python train.py --dataset="short pieces for a synthesised band: melody, chords, bass and drums" --spec_augment=true --arch="transformer" --head_dim=64 --qk_norm=false --moe="top_k" --moe_every=1 --width=320 --residual_init="zero_last" --lr=0.028 --orthogonalizer="newton_schulz_5" --adamw_lr_other_params=0.0013 --steps=7500 --adamw_weight_decay_other_params=0
Rows from block 3 of a small sound classifier, named by matrix and row number. Rows with one number within an expert belong to one neuron, the router's apart. Each number is 500 + 40 x the weight over its row's rms, rounded and kept within 0 to 999. All counts start at 0. Numbers have three digits each.
Before each expert's rows are labels from the 100 clips, of 14848, where the router gives the expert most weight on average: "top examples" is what is common among them. Only what is clearly more common there than usual is listed. The data: short pieces for a synthesised band: melody, chords, bass and drums. In brackets: how many of the 100.
# router: router (model.blocks.3.mlp.router.weight, 8x320, trained with AdamW), inputs 64-95
# up: expert up (model.blocks.3.mlp.up, 8x160x320), inputs 64-95
# down: expert down (model.blocks.3.mlp.down, 8x320x160, transposed), outputs 64-95

# expert 3
top examples: key: F# major (37)
router.3:466530566518521488539419516507460523523490548469466427456447470490439521554503414527581457476483
up.0:472524507451535488553562536506457451500533481533492490507501571460491511446516519483482429596526
down.0:483451464449523533430479549555495476525512491518564535528454492533522515534492584498480545514487
up.1:521531467439502529539492578566500531544505540500485427530554481512534528496504501466439476533492
down.1:477473504469492486464507575503518489529485507453468465514433510494497504522495570427437454482398
up.2:499436473475476518482509477496457508544513534521528511427479569463471525551464489525508495502442
down.2:474485479532561550527447532458488519533525579507534525586510485503448454460494480531504489498585
up.3:523484477502439457447546505553427489440430498491511592501544523516508531491517462524555514511549
down.3:492530514488480528493570568465500505429508480511490484511460513478459553496496478456468476557434
up.4:480415482476399486459526512591549495468451424474518539495584589474484607515471460461475518587492
down.4:511513520493461444552531450497458442518509476499511493493464534496532491437490517464450550517477
up.5:545502527457455438533470536447451468493538507478472497535503537525521524438549477533508518519466
down.5:532531465564491501403553509559459523488547543475475547405487387406452573503492460496469470556576
up.6:471520504492448495559478540484544539504465416552455574496562530510463475498428549520444521509551
down.6:529566495550515512456555496476513511427420514531524510464475471485499522504473465478518435509477
up.7:501491472592456522562441504482489495431524491515499601496498507504454463538498512478554474417546
down.7:450536471470548476521532458575465563595481495522565446498542448534535534507514490490521504470574
up.8:505493476425562491475536532545466481545542477538497518494464536500406434484471518520499530504441
down.8:532546551480543484636516460496518500424434401536474565421461498535543485481487539574454513520608
up.9:488562445450537533510520507561532453511563458540476490526514429507505459513552551532490508453472
down.9:466506558485545531559475445485526479539494483531554456519542506507499401490501438409480524468532
up.10:492502504507546514419521462531476558499512505515429555502522502548472497547482519541495487520496
down.10:588526534495498519502447437491481541483526519565473520500487497460535540474498519535500603489501
up.11:533479447540554462512555494485581539459524469487504509457482505464468580484556553535508463502531
down.11:522490499472515539506539522484445470497460480459472531542518551509488505431482510525474482483523
up.12:500472497522518535474531498509534507480396575556485513477511478509543477457455511460526577447521
down.12:493493545518488516474461416487417492511507478545513505496470484503494439518499482355574544483467
up.13:477494495484497478505447531530528536536494553465500493486552511517561531489518484533471485503505
down.13:558550555535487498480495492519544470379461541511553521534509539481487464504529488498594571507560
up.14:572516433473452479473497521577416510489494407503501475507517537553543546596545481461503544548478
down.14:466494563481490499540466547489539498480460502433493486503516490501524410444410503494483461452472
up.15:493536386457517535439413481513465461491592480453628474501522478539480525476491503488506515531426
down.15:516503489519507467467532533569516514498468450451512460477440478475527502532508576431529473480440
up.16:542511481489537607574475471507540472535503508506493462525423584520463483541482574462502564475525
down.16:504505508508465455526505533467488569516453505456461519489542522526528429590537502547487427517566
up.17:506515401484492456532515497479491463522484438465580522529448527546517437404575576512467573489449
down.17:513519515523521492429473465522451492490503493562527492526459492519542489492477479569469449471504
up.18:507440478451491518473442482550529537431468517531555495461437545438470510467504622430430550527476
down.18:452523552487464513509460447491472448512477560490539576558460498543502513501463577515551496541603

# expert 0
top examples: clipping (59); text has "clipped" (59); thin (high-pass) (39); white noise (36)
router.0:447539458549480505505469464502456506537525499500480445486426521449472519521541405571505424483445
up.0:459449524528453473486517514502464504471478484559500511518582523503463487548518494466497536552572
down.0:479527457482481500479426444461504488523526528437489487492511486476527446506529584582536480476479
up.1:549492492493557527490461476523506514474505495523408595515496499537521440466468474498509483466510
down.1:499514482495582480476502525463492563498545532518561504435452464513439522553445466493450449542498
up.2:499448522564497442507495533546500585506486458570507530485502514548527538598436393462397452499476
down.2:491489467538532442523507489534461521536525526492531502503559521446445490479468445516480427495475
up.3:510470497465546421525471498581496482491527455503532515535449540605429484524513506521519482545510
down.3:499608524496472516506495574498467509494537417535478509566534483483532505544473552470493505514425
up.4:418464579505562485597477516508547482443499529528465538524426516572459495448388537521493465487615
down.4:377489527562462504498535500471501529494541609501516565443503472493555488495513537495486568497529
up.5:531487530476527515515514523546531472519551511538503490534488577572535435442449512510458506555457
down.5:470460410479477484519549540562531545482453547582484477393514513487511578457492488452455446499549
up.6:518473503504536508501497559508503444457545471531456459490477515479477433565435466474527488521480
down.6:503567510514509457487549538572543454522514509497456514547513468484521546469557580446465513463458
up.7:462438498578417422517504531507525477524474539489480500542509449485505525506453478455497478474528
down.7:466494530508443469527431526477497514520532441489454550558490521453480469491496464563533467560541
up.8:599542513468467498543527456507562502523534562516493486545497500488427451505541475492513516431486
down.8:532535433454500492534545546487510509525484476445493500529494471488576552504520445571524436461497
up.9:466437545452444562474538499456412484425474549527472557496506546514524514448507483484518470436510
down.9:421440489555463480557568561552558522557489458501545513481442532523526508523516558476511470410469
up.10:506469454539507418574516478476443503537481507488516574514468431540579559527459517462484527516429
down.10:502549471462444502409432439459485503481500521537510435483517486546493583553485439499505515462503
up.11:488477501585492488541573471536480535534497418475481504521470502514475495537564575507501451494551
down.11:519500433508508450488504417471441517506532527547483552476543571442531539461503452531524504509525
up.12:507488549467494571456474500502441532439464531597504511547485500495505509535557464521435535517528
down.12:498426453455604533456503499472495553583466473475513483531464464515562436476598431500453461525495
up.13:459510494494542530590529500497579492465486516521490446526425529473527494589490427524499532505448
down.13:506516486475561526534484536484489566488577439460525508457523503546512444504504491567434508548540
up.14:538518486547578534552502513552484492510585462520433483485521546455493487494603470491474443518494
down.14:493480496504526492493481487522489532482494516475534477428481504505449499556521524501559430495557
up.15:525471484474467442558495555509492387508525488511510463460503537512458557529528489516409471450483
down.15:495455477476468488484554465480467445404475533525514515584485519502544551469496571523537518512570
up.16:532451454495492449502561490500532538459523424510484509503503515478524515495604513509474525535462
down.16:490501454503519494469488464516465487488558480504513515498533512463581469495495550495483440468520
up.17:421508597482495490497467526549531512567537472531514470529494547524523541480539491457490425547465
down.17:534517403481434511482491619509529489429475505556517481515531513454564455459563545452498499479442
up.18:468499470429487519596536466517481512436490501534521509602543506477473520493477486515545497411442
down.18:499471470476528466511514495505484463474538428514366476536534456503498481553519518470513585512459

# expert 6
top examples: quiet level (70)
router.6:459544479499514501441463516511513463511535552442493413435461475489459520556477431516473492526499
up.0:522443477465429466524440512481533432485501534535475519475489501528427477407456522496531549534555
down.0:526473509476494528462491432494477527498527511567493503469494531533493537541493474517430533496549
up.1:480490484437498465561464507540505510484438458547540482543525525519517480478488573428506531547572
down.1:545455545517518507533452522564399511486469436483453538508520432457464538501488485533519497525456
up.2:494499516504512487469504454516475512484534454528542537532510495554429415525559464485524544534455
down.2:419565515496485527431547542490495541507427528491465494499470471535566485493450508475515485536503
up.3:504467506471530492428473502466521551443488488461557559493476479473478447455536593499515478489517
down.3:534525554489506510517498557459466450529511469531514528552482453515459495520443473501517473494491
up.4:510480477478459495513515457460515468539505503534478469535480511534522461535514530475484501554489
down.4:435528517468486510553538483540513547507543500422488490518508557463518544564463536493541446436470
up.5:520517490485464538518531547547492539537518437589491548546506470558537458473525471425545498514555
down.5:512468466463523492465411496460515531447528489471552466433526536463499502563529472458443429498511
up.6:488502483506467450580554452480484491513526558522433486514472495463431474470466514505438483580513
down.6:505575447497483477541431466486389493547555427483559489551475464479541422507527429495563490466521
up.7:479529463452574502515515560557446491485558570525581474536481491496516435518552471492488559481530
down.7:512463482504548503489569460492513476457516535600470429456551550595503542490545525487603560561459
up.8:521483479457495512556498457540491501500461489462519521473438562514530510572472515446467485460531
down.8:500530493467516474484441518500602479441532523526557520467504496521478543524547559517475483498490
up.9:546519515439510425594511493499486437526506444610573518464484542498495452535552504528495552440482
down.9:457546462525493507508464577499535513495483444470455482484528559557474421510468483443574508468428
up.10:510492457481542531495459579516479534502512514530498482481527484502442523483499499482487560506499
down.10:512496495546412441479540501524518465514468462491555535538476517487491484499512488525546494489522
up.11:517453493458464447506488494545478514465497545518465569457501596486471483436555583532512513577514
down.11:519555378502511533520507463461530444512472479503551443521454444450541563460527534521481512491510
up.12:554516539450536459500521461527470504540480453517416529497503461593499473487528563473483553518593
down.12:488515457512536477596441568506520524559572489549539510444522453511513488536469547405500510477526
up.13:506456465454537487476549541449577592456488535498428555517474510503466502515512510540459548500408
down.13:545494529549526506552492520508531513495492468495471558550497501473534541476537616539477512517444
up.14:479494469455478438567467449494541487471566515498444500516479575494556501517510485570462519510487
down.14:517491539507510454540541527457459501536560543407445544514541489482460496546472474456534542383549
up.15:529506445530550532523470452483525487511526497556485522475470539502517537517546512447494521532445
down.15:445546493471474517528526530517431488533581492474468531547516519539500500469559548497522492541443
up.16:523523414437491500583571517487560471509534488461454566505521463559524489430506534509473492494433
down.16:476453511500468475459560494489489506491516441559490478515515482431447499521452466471483533530475
up.17:518537477449475481462481545454555489549517471500488532493542565523502487471430509478520501504427
down.17:493565556587480536452589489433500551556461508465581545523466480526563492524533419510440500446520
up.18:500455499415454524511488519484549475414494491503449492517536529625503518512485487466514554563526
down.18:552519553556445509548523535441505544458537448483525450515581473455490483497504490502535453479543

# expert 1
top examples: key: B minor (25)
router.1:413527519510509498498445537507453485560509495474515454465475489523473499521534472515571468539472
up.0:547525439524472461519467467543494447448547465521533546506574531469478487458524509518569494515458
down.0:520549555511444532524466471502557510527504467574419565533484554489526468479554530496520561508557
up.1:427505541466537430465493462501524540566504558515492496433484584556527447531521469511474514470546
down.1:541480554477476550500513515488353494456566460493480435527553499436542500510503465503479516493486
up.2:517478594516511433529481505475465516452500538499507526500487534537543442549577491516469524509458
down.2:494525422477499529434501507487491513567505548567535565435466549489459489441493456476517528510515
up.3:544415535501551489526523500501483496496539451472544510482448462512473534424432539459490520475518
down.3:554528509510537527458478504504471488540453411426511517483481527498517525492487489468514532506474
up.4:480544409473405531443491477547460450478506483566524565516492497420513503487459553536466524497482
down.4:515541501484416470584503486457480468474421476465468523488459543472566521531463494505473438490573
up.5:552447500495516464512553492583453518479509495522479469499496551492511484448495453451499541492423
down.5:565493474483534521459543471487466497548437507502563483475458552391407518532576464550544484413600
up.6:522505484464521484453549533429475516536516480463466510436433521504539515503517532508469541465450
down.6:460569477457439486517422516540529477569433493484528427481533454499541587510501478566542481483532
up.7:481571558447465453430473416503498531568545505508487572475434485566402478503495437474487516510568
down.7:569471562452496543473510515465485519547441501552482425537445532463558517496478534479459484415525
up.8:526486495526443499482504555504509604486476448548464525521507527433489481480492557511506538445588
down.8:507468439442519526463530517556549601568479501478509561507502451483524496425523471515575463528533
up.9:534463543507545540555473487455560533426504563498517512513493477461548475462562504493568543457489
down.9:540471487478445557529588524461459554432536468496481505539486484528460440493490553527477469446489
up.10:511449590529576522473476535497495533482534583423514533470508525473468493545456535417482550484435
down.10:520451522463413488512516508572472462515501482459543626483505446554482560457515416564524439489495
up.11:544531463461484534459501582541511505506507480527493431469460520494513451525512516464497491505517
down.11:450460515477539540575562590487458513578480509500471410479490512495467465422476534470534525468449
up.12:488540456533503471496565458525541529533444512494386549506539499578544556530436512499470501514541
down.12:534578522526468483529503540538562433538435458468496507545470545438519547555528469497530511457468
up.13:516518440498525528562529534511450531435515498471503487480487477500498442499469537479511535459538
down.13:475536529446496482505494512501483542556501467520449536506521484525484506473491527513448497529511
up.14:572548513471509531546543452565498430492511529521494469496467483557473501573483498550534546464486
down.14:485524505508482548471610505462553482482634514526485440468506452516498546500512512581481524462521
up.15:499529499499537554503466404521528467489498438504492555522550475388546483429515497448473555526549
down.15:535476475492451558580485446538491551537471519512519519441555480536504541426537459478482513602481
up.16:437455483539431505487475540508465523510467536531462485512471537508460511544505523493517519535511
down.16:493486505462516523463470496582463477502489511510473524486495498429474474465512500478419487457594
up.17:560449475468511473444519414546530501415481487543460536538433544565503490521520511586565513512511
down.17:511536459534523443576537493531529542490540507442528441501508570535489479475507472554490466470530
up.18:496486507507553549444579501516469583516521445501465508549456477498458520515517549504503469448462
down.18:449539464558497449513463576476443547454555448489471513527480523564523574490521522500485509526516